A small image classifier, trained from scratch.
Model: 1.56M parameters, 64-pixel images, norm batchnorm, activation relu, depths [8, 15, 8].
Training: muon at rate 0.012, 6700 steps, batches of 384, held-out accuracy 99%.
Data: trained on simulated grey scan slices of phantoms with and without marks, 42.0 epochs.
Rows from block 5 of a small image classifier, named by matrix and row number. Rows with one number belong to one channel. Each number is 50 + 10 x the weight over its row's rms, rounded and kept within 0 to 99. All counts start at 0.
After each channel's rows are labels from the 100 images, of 14848, where the channel reaches its highest value: "responds to" is what is common among them. Only what is clearly more common there than usual is listed. The data: simulated grey scan slices of phantoms with and without marks. In brackets: how many of the 100.
# conv1: bottleneck pointwise conv (model.blocks.5.conv1.weight, 96x168x1x1), inputs 0-167
# conv2: growth 3x3 conv (model.blocks.5.conv2.weight, 24x96x3x3, transposed), outputs 0-23, a 3x3 kernel for each

conv1.57:52 49 49 41 52 60 51 67 59 55 62 45 47 59 57 72 40 57 62 35 51 30 66 53 28 62 49 59 50 42 77 33 46 46 58 43 37 48 40 57 48 56 47 50 51 51 38 46 52 69 48 53 40 54 55 33 54 52 42 49 52 51 39 49 42 39 49 49 42 52 46 59 40 39 43 57 36 69 45 58 51 51 48 52 36 50 43 39 49 59 36 55 45 49 54 43 53 42 54 55 49 47 52 52 53 85 38 45 41 42 52 61 46 43 50 60 36 38 42 59 54 37 72 43 55 48 60 21 49 62 33 38 44 38 41 38 53 46 26 60 58 50 29 39 59 40 53 62 58 40 54 46 55 61 57 56 43 47 40 50 38 57 28 35 53 48 61 36
conv2.57:61 55 45 41 49 42 33 49 50 57 43 46 69 46 52 53 38 48 65 43 39 52 59 56 52 60 60 52 63 52 61 54 54 68 57 43 47 42 38 31 51 60 34 42 49 55 64 57 67 53 48 64 45 45 58 51 37 56 45 50 54 39 49 58 50 62 52 43 56 54 50 45 31 58 36 31 70 56 26 50 61 56 45 37 54 39 30 68 55 37 40 57 67 36 53 66 26 52 63 59 43 29 51 46 42 36 51 51 42 53 42 40 48 53 38 39 47 41 51 68 54 51 60 38 33 41 50 48 62 52 48 58 44 52 62 60 67 50 63 62 55 56 55 40 48 69 70 53 52 53 54 38 49 55 41 28 74 53 33 71 45 43 69 54 47 58 45 49 40 36 49 54 66 55 50 61 59 37 46 52 50 46 43 58 53 42 67 72 64 55 38 35 44 46 39 56 49 45 48 55 50 41 57 56 48 52 43 26 58 58 50 54 49 65 53 38
responds to: chest (82)

conv1.75:47 42 45 61 39 48 23 65 48 47 31 47 65 48 49 39 44 65 46 35 42 43 45 37 60 49 48 52 53 51 58 55 63 50 65 44 55 62 43 54 50 58 41 32 42 59 46 47 52 25 51 67 53 60 51 52 45 50 56 52 54 54 43 58 60 48 46 68 48 58 51 65 37 56 60 50 35 47 53 37 44 48 58 53 41 50 53 35 46 39 46 45 42 50 38 57 47 49 44 59 49 45 53 39 59 51 53 54 55 54 52 40 51 50 46 48 69 30 47 39 59 63 52 68 36 42 34 73 46 35 78 69 48 36 51 42 36 46 42 39 46 61 73 39 33 58 48 62 51 67 63 58 41 36 46 31 71 65 57 38 37 45 45 42 51 44 38 42
conv2.75:40 46 43 57 50 49 53 47 43 45 52 63 46 49 54 57 54 62 77 64 77 54 45 52 43 41 38 44 44 46 62 53 32 63 68 58 36 42 38 52 38 47 72 52 51 63 49 41 67 61 65 47 42 50 43 46 49 52 57 47 50 50 46 32 35 31 55 51 36 64 68 54 48 54 46 45 39 43 45 30 27 70 67 56 60 65 64 51 49 56 43 42 54 46 40 46 67 67 53 50 54 61 37 38 59 53 61 63 45 50 47 63 54 53 71 54 40 56 57 48 44 47 49 54 56 53 57 42 40 54 46 50 66 64 51 53 30 39 41 38 44 35 35 44 59 50 38 43 39 54 46 56 65 62 44 44 60 57 48 44 49 50 38 47 53 54 53 50 60 70 58 47 35 47 60 42 51 86 58 46 80 58 46 64 53 51 51 55 54 37 47 53 38 46 51 59 53 42 45 57 59 41 37 45 46 33 45 61 46 39 60 54 48 55 59 61
responds to: belly (100)

conv1.7:32 44 50 52 64 62 36 63 24 65 54 69 52 46 55 46 63 55 42 52 51 48 56 57 61 44 65 38 26 70 39 50 58 39 45 47 58 47 44 45 54 43 68 34 46 46 51 41 51 65 61 42 55 53 46 34 57 46 54 58 50 31 56 47 57 43 74 46 53 54 42 47 37 57 59 46 34 54 47 60 41 48 49 50 46 57 61 46 48 45 46 41 59 43 56 51 44 50 34 47 42 43 55 69 50 48 53 41 38 36 31 63 50 57 42 53 51 22 44 29 40 42 47 52 50 52 60 40 47 47 72 62 51 66 54 56 62 43 38 30 47 63 54 47 42 56 42 40 48 37 52 38 51 51 33 36 49 32 52 47 57 34 52 51 54 78 54 58
conv2.7:52 52 42 50 52 52 69 61 58 57 52 43 54 56 42 56 41 26 51 46 60 59 57 38 58 56 58 59 38 52 47 58 46 43 51 23 60 51 49 52 56 54 61 52 54 60 52 48 53 55 49 56 58 35 53 60 60 42 61 49 43 54 59 39 38 48 52 41 25 69 52 48 71 65 79 46 47 56 49 46 42 43 54 38 37 46 30 47 33 34 51 57 64 49 47 50 74 69 54 41 43 30 46 48 43 53 52 50 51 60 70 54 43 55 59 62 51 58 60 49 56 40 44 43 26 35 68 50 42 66 44 40 40 40 63 50 61 62 38 41 58 37 47 45 47 65 68 40 52 53 38 43 46 70 50 43 49 60 59 37 51 66 43 43 48 63 67 41 67 54 32 38 46 46 45 48 58 77 59 57 49 34 40 65 61 47 54 69 48 45 42 32 55 42 40 62 54 46 40 45 58 38 49 55 40 48 42 58 55 49 59 59 61 50 53 53
responds to: chest (85); several spots (38)

conv1.66:49 61 62 53 48 55 47 34 44 59 48 57 39 53 60 44 50 46 47 60 63 53 39 32 57 49 40 48 70 48 42 58 48 57 35 58 49 39 51 52 47 52 41 21 54 25 32 43 56 38 47 50 40 32 55 36 29 43 51 50 47 48 52 44 61 53 40 47 41 64 32 74 50 58 49 72 62 45 44 47 37 48 49 72 39 51 48 41 40 46 53 57 47 62 48 54 54 80 55 56 36 62 62 59 33 61 60 47 54 46 57 42 45 64 56 39 36 44 56 39 55 35 46 56 57 43 55 53 60 51 37 58 44 57 49 47 37 37 38 60 64 40 55 50 50 38 42 50 45 54 49 43 61 55 50 60 34 60 56 59 29 48 71 60 40 65 53 49
conv2.66:53 43 49 37 48 47 36 36 32 72 62 39 68 59 43 53 41 45 60 35 43 40 51 39 42 52 58 38 41 56 43 43 36 29 40 44 43 41 50 50 46 46 55 40 40 63 56 42 48 57 50 53 49 31 46 60 63 49 50 44 47 47 31 47 49 60 52 47 37 41 50 38 66 59 38 58 46 32 43 55 31 36 57 47 40 55 34 39 51 33 74 55 48 63 57 35 53 53 43 48 44 30 44 45 35 32 43 49 57 40 41 59 49 44 52 59 54 60 50 42 46 37 45 38 39 50 70 56 66 60 41 52 42 32 50 53 52 55 51 47 66 54 52 81 36 44 47 54 54 52 48 53 45 39 53 66 42 61 62 63 62 34 64 72 60 45 50 51 57 63 66 33 48 52 44 50 65 48 61 65 44 56 56 49 49 55 49 57 50 58 49 60 57 40 68 63 65 53 31 33 55 37 48 47 35 48 52 68 48 39 52 54 35 50 47 39
responds to: limb (96)

conv1.37:66 47 45 26 46 59 45 52 72 45 36 46 48 62 56 58 55 49 41 52 42 60 37 54 50 41 44 42 66 44 41 48 35 45 45 52 48 38 49 47 61 33 65 63 45 54 47 56 29 58 51 52 52 45 50 69 61 43 71 40 53 59 44 48 54 58 58 56 57 42 45 29 38 41 63 42 57 64 52 32 56 42 33 56 58 38 50 45 51 79 51 56 52 48 60 57 37 49 63 49 49 56 50 54 55 67 44 53 45 65 31 72 56 42 34 44 59 37 48 60 63 42 46 44 35 40 39 66 43 53 45 55 42 57 32 69 66 33 54 55 66 51 46 42 48 52 46 35 45 62 56 58 35 40 40 44 46 53 55 74 48 52 47 55 49 39 63 57
conv2.37:54 51 42 66 58 53 38 43 48 68 47 49 79 67 50 76 56 44 45 51 36 57 37 39 52 64 67 39 49 30 48 51 29 49 43 30 46 40 51 46 54 59 31 47 51 39 50 38 52 39 21 63 40 23 63 42 39 51 51 54 44 62 61 48 43 56 52 32 41 66 45 45 55 49 37 53 59 42 46 43 47 46 50 53 55 46 37 56 54 42 36 55 53 54 48 47 53 55 47 45 38 51 55 57 60 62 61 61 53 45 35 51 43 45 53 49 54 48 52 59 48 38 55 48 35 49 48 46 45 44 47 47 44 42 38 40 43 36 38 42 36 42 42 49 21 42 59 31 55 56 08 51 60 51 56 44 63 65 59 57 61 72 42 48 38 46 45 37 56 56 52 40 52 57 43 52 56 35 54 34 42 42 42 54 50 52 67 55 41 50 37 31 57 57 41 65 64 52 58 50 50 47 55 52 45 39 56 50 38 45 46 54 50 47 46 64
responds to: chest (78)

conv1.1:52 67 52 55 49 52 51 54 49 37 45 55 64 70 37 53 62 48 78 43 69 47 44 64 43 73 47 41 47 34 56 47 53 58 56 58 25 34 61 54 51 59 58 35 52 53 45 44 60 63 65 42 50 50 48 38 38 39 43 31 38 23 46 57 45 57 54 37 43 52 32 45 40 61 43 49 35 48 50 51 46 54 61 49 45 62 51 46 51 57 38 56 60 42 47 59 50 65 66 33 47 50 55 57 36 35 44 55 51 41 53 42 48 54 35 51 46 59 42 53 69 47 54 47 34 51 55 57 56 46 48 54 39 47 71 49 28 30 55 62 48 51 42 44 48 63 40 47 50 59 47 61 51 42 33 48 45 51 45 62 37 63 67 45 38 32 33 49
conv2.1:39 51 46 54 63 67 56 55 45 69 53 51 57 38 53 45 43 52 59 35 35 56 38 49 56 45 49 59 47 49 71 38 55 64 56 70 54 51 54 44 50 48 36 37 47 66 62 51 62 54 49 61 50 58 55 50 56 70 61 39 67 48 50 40 49 72 44 47 53 56 53 45 46 53 53 50 36 61 46 32 52 46 41 37 48 40 43 60 56 45 52 51 48 47 43 57 59 58 61 53 48 48 54 46 59 57 57 52 52 52 51 51 58 55 46 53 57 36 39 65 25 52 70 26 36 42 38 43 57 35 36 48 53 50 63 48 48 57 55 63 66 60 62 53 15 54 76 30 50 67 51 45 58 41 49 24 48 63 40 43 54 48 46 37 37 42 45 31 43 49 46 43 52 38 39 47 37 48 39 40 38 42 42 48 51 36 56 72 54 41 37 40 41 39 40 60 46 35 50 58 76 41 40 57 38 39 54 32 52 57 47 60 55 50 53 43
responds to: belly (99)

conv1.86:39 61 50 51 52 33 29 40 50 57 46 58 51 43 27 67 49 38 24 48 62 64 47 47 52 42 36 60 60 47 44 67 51 48 60 65 65 55 60 50 47 53 63 67 68 60 49 48 63 45 44 37 40 41 63 51 52 44 68 46 53 49 42 46 53 52 47 52 60 69 57 40 51 58 48 47 56 44 43 45 28 57 57 57 50 57 65 66 44 41 52 71 45 52 49 53 53 40 54 60 54 46 47 60 51 43 36 50 54 44 36 62 49 64 44 54 49 63 39 49 61 49 40 62 72 47 46 60 60 37 50 45 46 52 51 50 79 43 67 39 50 59 53 58 45 73 49 37 31 65 37 52 42 38 44 31 42 50 42 53 57 31 69 59 49 44 53 45
conv2.86:52 47 51 44 49 48 42 51 55 62 47 35 67 36 32 59 43 38 42 38 46 54 43 36 60 55 59 60 49 34 54 55 46 57 54 60 31 51 69 54 52 53 48 55 45 55 51 63 57 44 53 44 39 38 46 48 56 59 70 70 65 63 58 47 40 42 58 52 48 85 59 49 72 51 62 67 45 47 58 59 47 47 42 46 39 35 46 44 48 34 53 46 40 64 48 33 71 69 54 45 51 61 46 52 61 53 53 54 43 37 32 52 43 32 44 43 44 50 52 58 43 45 61 41 40 42 51 64 54 62 61 53 59 52 46 60 38 44 51 44 33 50 56 47 43 43 59 28 38 41 32 40 45 44 42 51 49 56 64 33 53 52 27 37 25 43 50 47 62 71 49 30 52 62 57 48 69 50 58 53 43 48 32 50 46 47 67 56 45 48 41 46 68 55 45 62 61 48 48 66 48 53 55 42 44 38 32 54 52 48 52 59 61 52 64 64
responds to: chest (88)

conv1.3:48 27 49 46 52 37 70 43 55 53 38 40 40 48 51 44 38 33 59 41 56 64 54 56 58 67 40 49 56 49 54 53 52 59 48 53 38 48 47 60 51 46 51 55 48 51 35 51 40 64 44 44 47 41 55 38 53 37 42 59 55 62 47 40 72 50 52 53 62 58 51 62 56 56 42 33 47 59 61 40 63 55 44 47 40 49 35 39 37 36 50 42 33 54 50 72 65 39 52 54 50 51 52 42 32 62 54 43 50 47 64 43 51 52 61 39 42 42 38 32 58 45 43 60 36 57 38 26 44 31 73 53 57 34 57 44 33 42 32 51 51 66 60 47 67 40 54 49 52 46 64 59 45 60 52 84 55 50 69 53 56 50 46 40 54 56 47 68
conv2.3:41 44 55 50 47 57 47 42 54 60 47 45 47 40 38 50 50 37 54 42 54 41 60 63 46 69 71 45 48 41 60 61 41 53 57 45 41 44 40 41 41 42 60 52 50 57 51 35 57 57 52 53 51 57 52 36 55 55 47 60 68 58 52 62 47 36 66 61 32 52 51 27 45 46 53 45 41 51 51 49 49 52 57 53 36 47 47 40 43 42 55 62 58 39 44 56 40 47 64 62 55 49 51 50 61 37 52 63 50 62 49 44 43 48 39 43 49 83 68 68 50 36 59 38 42 47 43 25 38 50 33 46 52 39 44 38 52 69 41 36 61 30 42 48 66 59 45 60 45 44 34 36 41 48 60 70 51 55 72 53 43 34 60 52 47 46 48 54 48 65 68 41 34 51 52 45 62 67 54 65 45 44 16 55 59 48 64 70 73 50 45 49 52 57 55 52 59 57 44 44 55 48 45 43 52 52 54 62 39 26 62 47 48 57 62 63
responds to: belly (94)

conv1.34:32 65 43 76 36 44 57 31 43 47 46 44 24 35 65 46 52 54 66 56 61 32 46 48 47 41 61 49 48 55 51 48 44 51 48 61 35 51 53 66 29 41 48 44 55 62 37 53 36 48 48 56 32 62 52 40 51 37 53 58 39 89 46 53 64 65 52 56 52 60 50 57 53 54 48 54 60 54 51 51 69 48 45 58 62 55 63 48 52 47 54 66 54 33 41 56 41 60 55 49 49 49 61 49 39 53 35 38 41 50 40 51 48 47 56 54 53 41 47 35 55 58 46 50 40 61 68 47 48 52 49 41 60 47 59 55 41 40 39 56 36 39 40 43 38 46 50 55 49 61 44 54 40 31 34 52 63 48 45 28 53 51 32 54 55 55 76 41
conv2.34:37 40 57 35 32 36 59 49 31 48 56 54 50 51 51 53 37 42 53 55 61 38 46 45 37 43 53 47 42 48 44 36 49 36 35 46 35 43 47 34 49 57 33 47 51 52 51 57 42 60 49 41 48 40 49 55 49 58 61 50 52 48 36 55 46 29 59 55 46 51 53 38 74 66 35 69 60 34 61 66 40 44 55 47 47 55 45 46 48 36 46 52 36 53 56 40 42 50 41 46 55 63 33 44 73 37 54 78 46 39 36 49 43 38 39 42 45 45 36 40 44 39 37 51 57 52 55 63 69 48 45 63 53 48 66 57 49 47 49 55 65 37 65 78 44 44 48 45 42 46 42 53 50 39 31 42 46 43 49 60 63 41 53 51 55 46 44 51 39 37 51 25 29 39 28 37 47 43 43 51 54 54 61 45 55 63 38 50 51 58 64 58 53 55 65 60 55 55 37 40 38 43 49 52 35 34 43 49 41 29 36 49 34 38 40 41
responds to: limb (98)

conv1.8:39 52 55 61 58 67 47 54 60 56 50 40 50 43 59 58 60 42 67 57 51 41 35 33 61 54 42 49 36 46 45 34 51 34 41 44 52 63 56 45 61 47 57 27 43 53 71 26 45 55 51 55 64 54 44 30 44 34 51 43 51 50 41 62 41 34 59 53 53 36 24 55 49 67 59 53 56 57 45 41 57 45 46 52 40 49 46 57 51 36 39 46 55 62 51 45 62 36 61 59 70 47 52 66 49 56 58 60 60 56 54 50 58 60 48 50 57 53 69 55 70 59 69 37 60 48 69 60 38 40 57 36 47 46 49 60 49 49 55 63 54 42 46 59 63 65 57 55 55 47 66 56 43 54 42 64 41 57 44 48 43 68 38 39 34 30 39 59
conv2.8:57 60 63 40 61 60 37 50 51 48 60 58 44 47 51 52 40 43 58 41 30 48 37 47 54 54 58 48 61 61 49 50 57 53 50 64 52 48 55 44 53 57 43 53 43 56 54 41 59 45 40 47 35 41 61 56 51 63 54 41 42 36 45 59 58 71 50 47 53 46 43 41 43 32 37 43 42 67 49 44 52 76 63 46 52 35 38 51 39 44 48 50 54 42 46 59 49 54 69 39 45 50 44 46 55 60 48 44 52 38 32 60 52 56 46 45 42 34 42 43 42 59 61 41 35 30 32 45 46 34 51 55 45 62 63 41 60 49 55 77 59 47 64 48 35 58 80 49 54 68 53 53 50 51 41 35 71 63 39 73 54 49 56 52 39 36 51 34 62 55 47 52 59 52 50 55 55 50 46 54 45 56 72 51 54 41 48 55 47 42 43 23 44 37 23 51 46 29 49 46 59 36 31 55 47 48 43 24 48 66 47 56 63 57 60 45
responds to: chest (85); bright spot (47)

conv1.83:49 50 45 42 44 44 32 58 49 64 47 62 43 46 46 59 56 48 67 44 35 34 36 62 40 44 53 45 40 40 32 42 66 56 70 50 53 59 67 54 54 53 51 42 44 69 35 36 48 29 55 56 60 37 49 50 73 46 51 55 75 53 43 47 43 62 59 63 38 36 34 51 48 38 40 44 41 49 47 51 33 53 57 37 48 43 38 48 51 52 61 41 50 45 58 57 55 68 48 59 61 52 48 64 44 64 53 54 56 34 66 45 64 54 48 31 39 29 53 70 39 59 44 63 64 45 44 45 52 50 60 44 46 60 50 45 53 37 46 52 45 40 41 41 34 47 56 64 29 56 49 41 54 48 36 47 35 65 49 46 54 55 49 39 35 34 51 67
conv2.83:43 57 63 61 74 76 63 62 51 36 51 44 35 45 48 42 52 51 51 57 64 38 59 50 37 48 51 47 44 54 33 45 51 56 67 70 62 58 56 46 54 57 54 60 54 43 58 44 48 61 51 48 57 47 83 80 54 81 57 41 69 45 35 48 46 50 65 52 54 62 60 46 49 37 55 45 46 50 43 46 45 48 59 75 55 69 56 49 57 49 47 33 54 45 45 52 58 46 59 72 67 38 57 54 45 49 39 41 60 56 50 54 56 69 44 45 59 42 43 42 47 52 66 57 54 69 45 46 29 30 37 54 53 68 66 45 37 54 48 55 68 51 66 58 35 52 52 44 53 54 48 53 55 41 39 42 48 42 49 40 30 50 47 49 57 44 42 50 47 46 58 34 36 50 59 37 48 58 50 38 64 63 60 53 47 45 37 56 52 40 40 38 51 40 38 69 61 50 57 54 52 45 44 42 41 53 47 49 55 45 67 58 42 50 59 59
responds to: chest (62)

conv1.76:49 45 63 48 42 33 45 45 52 52 35 45 55 45 32 69 49 39 43 47 57 61 61 36 60 41 58 69 50 51 27 65 58 65 55 63 66 38 56 50 37 50 55 46 41 68 54 55 43 53 48 50 68 40 30 58 29 42 55 57 50 41 49 52 60 44 58 55 63 47 36 48 56 47 44 36 54 50 52 46 65 46 52 49 59 53 50 36 35 44 54 50 51 51 58 46 51 62 44 57 47 55 41 48 33 54 36 56 33 36 47 55 47 39 46 48 66 55 51 55 55 59 42 31 37 58 41 51 34 56 51 42 64 53 44 59 53 57 63 43 56 60 45 55 78 42 32 54 52 33 36 45 39 54 47 42 48 67 53 46 33 45 81 34 46 58 62 69
conv2.76:69 77 57 54 59 46 40 49 39 55 47 27 49 51 30 47 42 23 41 56 53 61 57 43 60 56 52 47 55 50 34 52 41 34 43 39 59 46 51 50 46 47 52 51 35 25 36 41 34 49 51 41 53 52 65 54 30 53 45 39 61 51 46 51 52 55 48 41 48 41 45 52 31 50 50 43 57 57 37 55 51 47 55 49 51 55 53 56 68 64 51 36 56 58 54 52 51 58 52 64 54 49 46 39 54 42 46 73 49 52 81 43 60 82 31 47 63 43 44 52 49 50 48 54 56 43 68 57 54 67 60 52 52 56 57 33 43 38 43 52 40 48 65 52 56 45 50 51 47 45 44 33 34 57 55 54 49 51 71 45 42 61 54 49 46 49 46 48 53 62 75 34 44 60 43 55 62 26 44 57 54 59 53 47 48 60 40 53 60 54 37 27 72 47 37 76 62 49 54 45 48 50 42 45 49 50 49 58 60 69 48 44 58 49 42 52
responds to: limb (79)

conv1.10:55 64 51 49 43 53 58 55 36 31 36 57 48 40 44 60 43 46 53 44 51 38 26 49 55 38 49 53 66 51 46 47 51 58 42 65 25 63 54 62 43 51 60 48 40 43 62 49 47 64 43 51 52 45 49 50 67 52 60 35 43 48 67 52 41 52 67 35 74 47 34 34 48 52 40 65 43 49 43 49 69 53 41 48 58 47 59 38 63 41 47 45 48 51 49 46 43 44 50 27 63 56 59 55 56 45 34 44 67 44 33 59 61 46 33 46 32 47 67 54 61 46 53 52 43 50 55 73 46 64 46 69 40 52 61 54 44 34 50 58 69 42 47 67 50 44 52 66 46 48 57 81 47 57 66 43 46 38 49 46 53 58 54 51 52 53 58 39
conv2.10:40 44 33 48 55 41 74 73 63 44 52 43 37 57 57 41 60 53 58 46 26 52 54 36 43 49 40 56 49 64 42 41 56 50 54 50 47 63 78 49 55 56 34 45 38 48 44 43 56 48 44 53 46 44 53 55 48 48 53 52 43 45 49 47 48 65 53 49 50 68 61 48 39 33 36 54 51 52 63 43 43 54 45 39 48 46 42 46 42 45 45 61 60 64 53 60 75 62 53 44 38 42 40 50 51 58 65 51 49 45 47 42 41 47 40 22 35 38 45 24 43 49 39 43 49 42 57 63 55 49 58 62 40 46 60 55 56 34 54 64 53 45 59 55 49 53 77 42 50 59 40 46 43 65 38 21 63 45 26 49 48 45 50 42 37 44 53 46 64 65 45 57 74 64 34 41 60 53 39 51 47 51 72 47 51 51 50 47 54 45 44 31 54 44 39 64 48 36 42 42 51 35 47 58 45 45 51 38 35 55 62 53 60 71 60 46
responds to: limb (100); side: left half (68)

conv1.27:65 28 46 53 51 20 39 55 46 48 59 68 54 57 36 58 46 55 28 46 65 56 48 50 58 30 36 37 28 50 44 43 47 40 54 38 41 42 65 45 39 33 47 50 49 60 52 56 64 49 49 52 34 64 62 67 33 39 42 56 48 39 48 40 54 48 43 51 49 64 43 35 55 35 53 54 54 42 51 42 38 63 56 51 48 51 40 49 39 47 59 51 48 52 48 62 24 64 61 47 45 76 61 44 54 39 42 54 44 39 49 34 49 53 64 43 54 43 44 68 53 44 33 66 56 49 45 45 58 58 31 46 43 42 50 54 53 44 34 56 54 52 43 56 56 56 53 43 64 40 41 52 58 56 36 47 41 62 47 69 53 29 49 56 49 66 40 59
conv2.27:39 39 46 42 55 50 45 44 72 55 48 27 51 45 37 44 43 58 43 31 34 59 46 31 41 50 50 62 45 51 50 58 54 49 49 62 63 48 53 65 48 39 54 44 43 44 58 60 43 56 69 53 45 47 37 54 54 48 74 59 59 76 57 47 48 59 60 49 44 70 67 49 53 50 61 53 64 49 48 64 55 34 44 54 39 43 46 35 43 42 63 54 59 58 61 42 76 63 52 40 27 38 54 44 48 46 41 39 58 60 47 44 43 34 49 33 31 56 74 62 47 42 50 56 43 54 61 44 40 72 50 42 55 45 46 68 67 67 53 59 75 60 51 65 42 43 50 59 56 41 53 41 33 46 51 47 44 56 64 42 48 39 37 52 46 51 64 50 60 64 64 39 53 58 46 56 66 56 61 52 33 45 26 36 39 44 68 58 45 46 47 43 44 47 46 49 57 53 59 57 51 56 55 55 41 45 40 54 56 44 56 65 51 42 53 63
responds to: limb (95)

conv1.93:47 37 36 43 50 49 44 32 43 66 40 39 33 42 54 53 39 34 56 32 51 21 49 51 27 46 66 43 52 53 45 44 43 36 62 55 40 58 61 55 44 74 51 52 38 58 63 75 59 61 58 50 43 48 37 59 38 55 41 51 59 46 52 45 45 35 54 25 54 56 47 30 45 64 44 48 62 43 37 50 42 43 43 53 52 52 36 38 47 43 58 63 43 46 51 58 67 42 59 65 47 45 53 49 41 47 49 60 36 64 78 45 46 47 61 43 51 52 47 51 48 43 34 56 35 57 45 45 42 51 49 44 50 51 49 47 54 66 35 42 56 42 63 69 51 43 45 60 59 43 55 53 55 62 43 54 60 60 68 37 48 53 43 52 57 69 65 46
conv2.93:43 29 37 48 38 42 53 50 50 57 36 42 57 41 51 56 58 56 58 48 50 56 68 56 59 64 62 56 48 52 60 48 40 77 56 34 44 42 63 32 42 53 53 44 42 43 46 54 51 53 59 55 64 74 47 48 48 54 46 47 38 46 39 29 42 60 67 54 42 71 51 36 39 52 59 49 59 61 60 64 60 53 48 48 65 55 49 64 58 50 57 49 48 41 47 57 23 44 57 53 53 40 60 58 51 41 60 64 42 49 35 36 37 44 44 45 38 64 59 58 80 60 52 63 56 46 60 51 26 64 51 35 52 52 35 49 66 66 56 59 65 61 54 58 68 74 61 63 60 44 46 42 38 63 58 47 43 48 49 52 49 46 59 47 41 46 56 56 48 42 50 49 51 49 39 42 57 48 54 65 56 45 45 79 58 49 66 66 41 35 41 50 39 45 58 45 48 56 56 48 57 41 49 63 43 38 45 34 47 37 46 42 42 72 59 52
responds to: belly (94)

conv1.43:43 51 51 44 38 69 60 37 43 54 40 62 45 57 58 46 47 54 47 46 43 36 41 47 55 60 34 56 54 53 45 48 56 53 40 37 46 42 58 45 43 52 52 51 48 66 40 29 59 43 49 50 50 63 44 58 59 42 64 43 50 45 59 69 42 46 58 41 48 61 40 47 54 51 55 45 41 46 41 65 61 53 53 61 40 55 30 55 39 53 48 70 28 37 65 44 54 54 55 50 63 40 61 64 32 42 43 53 58 67 53 25 22 57 42 51 52 41 49 49 36 46 58 38 24 48 30 61 56 56 35 60 40 67 49 50 67 40 62 40 45 48 45 46 51 49 68 52 32 47 47 29 51 49 43 51 46 61 42 78 32 55 51 57 50 45 56 44
conv2.43:48 54 48 60 63 52 39 31 32 66 47 59 70 55 44 66 61 30 45 47 44 53 52 60 64 48 62 57 49 63 53 49 49 54 48 40 72 63 51 48 55 61 40 35 38 45 52 46 44 59 41 48 47 36 53 48 35 55 54 38 68 61 36 32 49 60 45 41 39 56 51 49 70 38 38 56 38 60 45 26 50 44 53 50 51 47 31 46 39 43 51 40 49 60 51 43 68 52 43 48 43 52 46 50 65 60 57 64 59 43 33 61 43 41 59 59 44 51 42 41 46 51 50 41 39 47 53 40 45 41 41 42 43 37 24 50 51 54 43 48 55 38 42 49 23 61 71 27 62 78 33 46 56 44 36 42 58 57 45 61 70 69 55 62 49 39 42 35 64 55 38 54 42 47 54 63 51 51 66 40 39 51 48 46 52 44 39 57 53 40 49 44 49 44 51 51 42 52 37 59 57 43 51 64 57 62 77 54 47 45 49 43 48 55 55 56
responds to: chest (63); several spots (39)

conv1.15:36 61 57 50 60 63 69 43 42 55 48 31 58 32 47 40 59 65 43 34 55 60 70 45 62 51 35 47 42 48 69 51 53 43 53 37 73 49 49 52 52 44 53 59 32 46 57 66 37 35 42 39 42 41 56 51 52 34 60 48 54 60 44 53 43 39 65 60 41 60 45 51 47 59 39 55 49 46 64 41 37 56 24 46 46 59 57 53 41 47 47 51 49 58 33 35 55 35 42 51 42 44 35 46 55 71 42 68 31 49 46 52 46 51 42 39 51 58 45 35 37 33 26 48 39 48 54 58 69 61 50 56 45 61 55 44 56 53 53 61 61 43 27 43 45 52 46 27 48 63 51 65 60 65 39 56 45 47 48 49 53 52 35 46 48 50 40 51
conv2.15:39 47 38 61 59 48 56 65 76 53 48 40 52 38 31 50 47 35 42 43 51 32 50 47 41 59 51 48 39 44 55 49 46 53 49 46 54 63 56 56 63 55 51 52 52 46 52 45 45 41 39 49 46 54 37 45 45 48 60 64 58 82 71 55 50 42 50 46 42 54 49 55 41 48 58 59 43 40 56 46 53 46 63 57 41 41 43 40 38 51 64 73 61 61 55 39 58 45 46 38 48 57 53 57 57 62 56 44 55 38 32 55 41 38 59 52 48 43 58 66 35 58 67 37 44 50 27 43 50 42 42 46 35 39 44 47 57 65 46 53 59 39 48 56 37 46 58 32 43 36 32 47 40 65 56 50 56 57 44 41 41 37 56 47 43 52 47 44 65 59 39 38 55 52 36 38 52 59 42 37 38 29 24 64 49 18 63 52 33 64 55 49 72 54 34 64 49 36 50 61 56 54 49 45 48 56 30 49 43 49 54 63 55 49 65 62
responds to: belly (71)